Weights of a small image embedding model: soap at rate 0.0011, 195000 training examples.
Rows from block 12 of a small image embedding model, named by matrix and row number. Rows with one number within an expert belong to one neuron, the router's apart. Each number is 200 + 20 x the weight over its row's rms, rounded and kept within 0 to 999. All counts start at 0. After the name is the row's rms in percent of the matrix's.
Before each expert's rows are labels from the 100 images, of 14848, where the router gives the expert most weight on average: "responds to" is what is common among them; "place" is the part of the image that holds the peak. Only what is clearly more common there than usual is listed. The data: flat shapes of many kinds, plain or patterned, on busy backdrops.
# router: slot weights (model.blocks.12.mlp.router.weight, 32x384, trained with AdamW), inputs 128-191
# up: expert up (model.blocks.12.mlp.up, 16x96x384), inputs 128-191
# down: expert down (model.blocks.12.mlp.down, 16x384x96, transposed), outputs 128-191

# expert 15
responds to: green shape; its colour: green
place: bottom centre; bottom left
router.30,101,213,239,195,237,220,209,196,193,198,195,215,202,183,186,165,203,197,203,225,202,197,203,203,216,236,222,203,220,190,209,229,199,196,201,143,213,223,173,208,174,202,223,186,191,199,232,192,199,206,201,185,203,194,207,195,189,169,202,202,177,199,210,220,179
router.31,087,211,209,195,217,194,198,187,185,161,181,221,225,202,172,195,228,212,189,209,171,171,194,234,205,204,200,216,242,211,204,200,202,216,175,148,216,201,186,184,203,213,207,188,168,211,183,201,210,180,204,167,180,220,226,227,168,159,213,164,163,228,195,203,202
up.0,106,153,180,240,216,184,216,189,162,189,179,217,198,152,216,224,191,191,207,216,182,169,195,229,210,183,168,203,196,201,139,220,194,185,197,197,213,180,195,171,191,227,198,179,189,204,197,185,197,186,201,163,214,246,171,206,240,199,215,241,156,236,200,184,197
down.0,118,197,184,232,195,202,188,223,214,200,183,214,193,204,213,168,183,190,230,208,223,209,221,232,252,211,202,220,146,226,219,192,198,194,231,189,205,211,196,189,225,230,181,193,177,207,195,193,186,174,177,201,218,205,200,188,185,184,178,200,213,227,229,180,173
up.1,096,184,199,218,179,181,190,213,175,193,196,192,227,137,193,190,161,211,171,173,191,188,190,218,228,215,225,194,207,215,199,168,197,205,206,180,180,163,200,196,182,224,210,214,212,198,214,209,236,184,223,226,211,184,194,163,174,199,227,208,180,215,197,190,178
down.1,098,183,193,193,214,181,178,189,189,219,219,198,166,205,200,199,219,224,170,194,207,173,159,212,186,215,192,179,212,174,200,210,192,206,178,228,220,180,229,206,206,228,213,221,209,174,197,210,210,214,223,197,195,203,213,204,212,215,230,181,227,200,171,182,193
up.2,110,196,187,213,201,174,190,251,200,210,205,244,188,186,177,181,199,213,171,199,225,225,172,222,201,191,160,220,178,186,176,207,145,206,197,222,178,186,202,208,204,195,201,212,208,190,204,189,183,214,166,187,202,185,217,217,180,261,203,189,180,193,223,168,177
down.2,102,227,190,172,208,209,194,188,222,236,192,188,214,206,256,200,181,202,210,181,226,235,214,223,220,202,184,193,213,208,204,215,225,183,209,204,225,216,209,193,199,220,164,205,196,208,219,180,217,187,190,192,167,210,221,224,188,190,223,200,203,199,221,183,166
up.3,099,192,186,233,164,216,207,238,195,177,192,168,181,189,172,231,185,189,232,182,220,168,160,188,215,166,204,229,214,158,236,221,196,164,184,205,228,235,182,220,181,217,205,179,186,185,213,199,196,156,193,236,188,218,218,190,210,202,209,229,192,213,203,204,176
down.3,098,151,200,216,184,174,207,225,226,174,216,189,184,249,192,209,205,202,184,230,181,186,177,208,196,218,240,198,200,181,178,198,200,206,196,208,190,204,196,193,208,156,221,199,177,224,188,203,169,168,199,184,197,169,173,176,239,196,211,200,233,204,169,205,194
up.4,093,197,221,191,197,219,172,187,188,222,211,188,223,187,210,217,176,186,205,161,217,219,189,226,220,216,193,174,198,182,238,199,215,165,151,180,174,185,191,218,239,191,177,192,200,209,196,225,198,214,171,199,181,230,217,216,230,187,231,184,184,188,159,181,181
down.4,093,224,180,194,200,218,227,211,190,245,175,215,196,185,232,164,169,222,204,179,195,234,195,184,208,206,189,220,201,224,210,241,212,204,213,180,212,191,205,197,226,209,168,224,199,175,198,187,206,197,175,211,181,197,205,218,205,210,186,215,206,232,208,183,205

# expert 5
responds to: count: two
place: top left
router.10,086,180,190,226,210,172,191,176,176,245,197,238,217,185,237,256,195,216,173,213,199,225,195,223,189,187,193,224,149,206,184,184,229,209,188,238,175,172,182,196,222,170,179,200,230,193,191,168,219,215,218,202,210,164,213,214,178,201,205,211,189,180,197,188,220
router.11,097,151,198,199,200,197,208,206,166,210,118,209,191,201,198,196,207,194,189,175,222,192,233,208,211,245,160,210,191,163,168,215,195,227,208,179,183,206,198,191,217,192,201,219,207,182,205,206,184,188,239,194,203,208,203,193,191,193,194,231,250,176,202,230,198
up.0,096,179,173,187,159,194,226,204,198,187,163,206,220,208,192,163,190,233,208,167,221,188,183,231,183,232,189,197,189,217,193,167,180,155,201,199,182,194,196,177,203,218,217,211,189,180,224,194,198,183,179,241,223,194,183,205,215,195,221,205,218,172,178,172,211
down.0,103,173,220,206,211,215,200,214,206,219,232,208,182,208,187,213,224,193,194,208,224,174,193,224,198,167,187,194,200,192,209,189,176,200,190,207,211,204,226,207,192,213,217,159,209,164,190,241,206,187,233,148,191,208,187,176,144,243,208,198,197,193,184,207,187
up.1,104,190,178,180,230,211,189,191,205,185,215,190,181,207,198,201,164,193,175,177,188,213,212,178,168,218,194,209,221,181,203,231,193,186,190,240,215,213,196,182,183,208,184,211,182,217,221,195,170,209,206,226,198,224,210,209,220,225,248,207,192,210,176,236,208
down.1,091,179,218,161,208,201,162,207,223,196,204,232,204,178,212,202,224,216,206,213,207,181,225,201,202,199,165,219,196,182,217,169,207,151,184,176,177,234,222,213,187,195,212,171,183,183,171,216,207,155,196,214,245,219,180,188,194,205,239,194,197,191,190,206,157
up.2,098,229,223,207,219,182,177,216,209,215,193,202,166,173,213,218,171,204,165,186,248,212,234,201,224,211,222,241,214,172,220,236,183,179,254,200,213,186,202,228,186,196,194,214,167,179,230,200,191,225,161,225,179,195,189,193,185,221,200,152,157,229,173,180,179
down.2,099,220,184,192,229,182,202,216,227,191,173,183,182,190,196,185,172,225,223,163,210,221,190,190,237,209,172,239,203,227,208,194,211,204,217,175,227,214,198,175,194,210,213,168,197,212,200,212,219,198,201,219,170,174,193,175,237,194,199,219,192,235,216,177,193
up.3,092,189,206,228,204,195,211,207,192,178,189,203,177,225,222,175,179,205,171,181,188,198,209,199,185,211,172,180,177,190,230,188,215,221,197,212,211,180,176,207,194,186,186,203,192,208,182,204,217,188,201,196,186,188,185,216,220,200,180,174,231,161,209,214,212
down.3,091,207,198,209,218,191,223,201,189,228,205,210,216,213,196,153,198,193,182,191,185,190,234,219,201,210,212,222,214,200,233,214,194,209,205,167,184,227,209,213,222,209,200,244,186,224,210,206,239,220,176,227,213,211,201,206,181,136,237,216,216,187,218,204,205
up.4,110,200,247,183,214,208,196,206,193,194,197,215,216,193,208,187,216,217,200,217,188,221,183,231,234,216,197,209,189,193,219,151,168,211,226,230,170,191,194,255,236,198,206,190,213,236,217,187,191,190,211,186,199,187,219,170,213,178,181,203,216,204,210,216,193
down.4,100,193,251,160,225,201,166,192,208,223,209,197,166,182,205,214,211,162,199,193,225,194,164,242,212,212,175,208,215,185,242,194,168,168,215,217,188,236,193,204,195,215,191,195,194,179,181,202,245,205,206,225,208,215,226,219,175,226,212,196,195,207,193,182,207

# expert 14
responds to: count: five
place: top left
router.28,101,221,239,157,195,204,209,197,188,169,233,186,211,195,214,204,221,188,190,203,203,214,234,172,205,209,229,206,196,195,232,216,240,248,212,191,164,218,203,213,203,199,188,234,206,188,237,180,215,195,222,237,221,180,198,202,198,202,209,196,210,207,204,203,165
router.29,106,204,173,194,204,210,170,174,176,210,236,189,203,180,178,173,201,183,191,228,182,224,205,176,195,204,207,184,203,220,189,209,218,200,227,187,197,186,187,198,193,219,174,212,196,172,175,195,177,165,234,194,156,219,213,190,200,214,219,192,232,183,225,221,216
up.0,092,215,174,217,200,214,205,192,244,210,213,162,206,187,198,198,188,180,203,198,207,222,213,197,192,207,209,200,193,201,212,215,218,188,192,240,223,231,200,161,207,197,184,205,192,202,207,231,201,183,193,203,203,162,244,186,213,168,215,206,161,157,182,211,225
down.0,097,182,199,210,219,197,248,213,252,174,199,206,192,156,250,149,214,203,189,232,194,237,206,231,248,165,185,166,207,201,218,180,197,200,208,165,215,210,182,204,211,239,177,196,192,168,209,175,176,191,212,186,174,174,181,207,210,164,180,190,207,191,190,186,187
up.1,101,189,174,186,200,212,161,191,205,208,227,212,215,207,189,216,170,215,200,184,184,170,176,196,228,221,207,199,200,195,186,231,219,237,202,212,243,156,184,201,184,219,182,176,189,216,175,171,196,207,203,195,192,210,225,205,256,217,218,236,208,214,217,219,191
down.1,098,198,234,166,210,191,169,191,189,171,215,194,197,161,208,224,230,199,208,181,211,180,196,207,238,180,217,190,227,152,200,210,183,184,196,220,191,213,178,231,212,239,221,213,208,187,184,210,186,214,211,189,178,173,192,186,209,219,260,206,220,216,196,189,190
up.2,112,205,206,192,187,234,232,200,213,191,224,196,201,216,201,216,213,173,222,218,190,209,194,205,201,197,226,208,197,222,217,234,233,229,206,202,200,219,208,230,201,187,205,199,197,164,195,240,195,177,221,179,183,188,186,213,213,186,183,184,219,188,210,188,185
down.2,106,176,211,179,204,180,192,216,225,204,216,215,169,195,175,222,184,211,200,189,239,205,193,197,185,181,202,220,161,198,211,192,179,180,206,208,213,190,180,217,195,222,204,203,216,165,185,217,163,218,225,196,213,213,157,150,165,238,221,211,181,190,217,216,191
up.3,105,215,233,203,203,200,190,186,192,186,213,193,209,230,181,238,257,178,211,224,172,212,186,223,209,208,202,215,152,210,198,205,226,216,214,198,202,216,213,173,224,215,174,200,217,196,172,206,167,214,211,217,211,182,210,217,216,175,213,142,193,229,202,252,199
down.3,115,159,174,223,179,164,225,219,227,198,200,203,176,220,207,214,215,175,218,207,220,202,179,185,184,173,180,196,185,203,222,237,209,240,195,192,212,191,169,193,175,225,209,180,211,191,201,203,184,194,223,190,197,211,175,180,200,217,164,181,166,196,191,222,235
up.4,105,241,187,210,172,195,207,202,192,186,186,189,215,205,193,181,178,194,258,178,157,212,185,204,221,205,196,211,182,206,206,175,236,196,217,209,189,196,160,222,225,207,189,184,168,219,186,231,196,186,183,217,187,212,197,208,218,192,192,192,223,164,198,194,204
down.4,129,155,192,190,171,173,210,220,213,211,224,210,209,228,182,200,211,173,227,203,225,196,201,208,203,174,168,215,209,188,231,214,187,193,190,205,203,200,180,197,205,210,228,185,235,193,198,218,196,211,204,179,170,196,197,196,188,213,216,191,188,200,174,226,240

# expert 2
responds to: red shape; count: four; blue shape; count: five
place: bottom left
router.4,107,175,271,202,214,193,224,186,224,239,188,212,192,219,212,224,234,191,172,179,212,248,205,191,198,203,210,220,191,192,212,203,199,199,214,224,225,204,204,208,171,166,162,204,193,186,191,212,176,175,239,214,170,213,224,194,221,182,203,184,176,181,161,184,222
router.5,105,171,248,213,227,190,240,192,239,238,191,199,187,204,195,225,195,200,171,189,227,235,184,209,195,183,209,224,200,183,183,173,217,176,207,228,242,206,210,193,208,196,181,210,186,189,218,205,208,195,212,200,175,177,183,206,226,205,175,183,232,177,194,190,234
up.0,097,208,213,185,196,215,207,219,217,203,250,184,187,161,188,186,185,194,237,166,179,227,210,226,169,188,217,167,207,194,219,173,196,207,160,201,220,181,244,177,191,178,169,190,199,196,170,180,199,197,184,219,178,191,208,218,174,191,182,201,216,168,187,200,204
down.0,092,196,205,215,213,199,230,224,224,199,170,194,171,227,208,181,217,184,216,225,175,196,216,175,208,176,193,231,193,218,205,218,191,196,219,196,200,183,210,194,215,210,178,199,218,210,218,181,169,198,205,181,219,214,207,177,180,202,226,215,227,191,182,182,158
up.1,105,197,217,233,167,227,221,208,159,195,206,185,192,171,190,191,185,232,214,195,246,212,176,173,240,193,234,204,173,212,185,201,183,204,203,192,175,221,186,183,176,209,191,206,204,205,223,202,223,190,199,222,192,189,164,223,199,189,207,195,190,194,194,223,207
down.1,091,175,193,207,185,223,198,219,206,212,214,169,192,181,169,216,191,190,185,192,235,209,198,225,239,172,169,188,214,182,206,203,179,208,218,225,208,179,209,179,216,217,220,200,218,176,178,202,193,178,224,176,202,224,207,180,212,219,209,213,205,218,188,184,212
up.2,098,193,188,235,210,219,193,193,195,195,191,203,153,217,186,194,194,192,220,218,149,191,196,192,183,172,179,171,223,183,200,173,257,183,220,175,197,185,240,203,212,163,254,178,185,232,182,194,234,159,200,188,191,230,192,199,196,198,240,177,193,209,221,195,203
down.2,094,186,183,191,185,192,212,217,194,176,224,205,163,224,202,205,207,181,198,217,222,214,221,221,220,228,130,187,220,198,208,189,180,196,212,203,209,199,211,206,219,230,234,172,197,161,212,208,198,196,188,180,217,205,155,184,194,219,193,212,196,184,162,165,199
up.3,086,189,210,213,183,236,184,203,211,202,217,191,211,212,198,192,235,195,230,229,231,189,217,220,183,180,205,181,215,220,203,190,239,205,210,187,203,188,224,215,186,179,204,173,200,186,219,213,203,206,201,177,167,247,213,230,221,210,169,200,179,212,213,167,197
down.3,082,186,193,221,188,172,194,202,194,199,238,197,177,203,216,185,216,201,190,216,218,202,190,210,207,190,209,169,192,200,205,217,207,173,216,233,221,211,221,269,178,248,186,170,205,182,185,226,193,201,204,195,209,172,176,191,197,180,212,210,199,204,215,216,223
up.4,123,201,212,169,205,206,202,200,205,217,212,210,187,198,236,195,229,216,185,194,230,233,214,221,207,191,181,219,170,194,243,166,209,233,188,224,238,226,212,219,207,204,178,209,219,201,209,203,185,217,236,205,170,183,240,201,215,185,163,172,215,172,174,188,211
down.4,095,239,233,214,201,222,240,188,209,213,159,205,224,195,201,200,195,197,212,184,170,189,196,217,210,222,253,207,166,206,195,181,246,214,203,217,181,207,200,205,238,180,183,213,162,206,197,173,179,212,202,187,183,159,245,214,209,203,170,217,200,223,238,206,195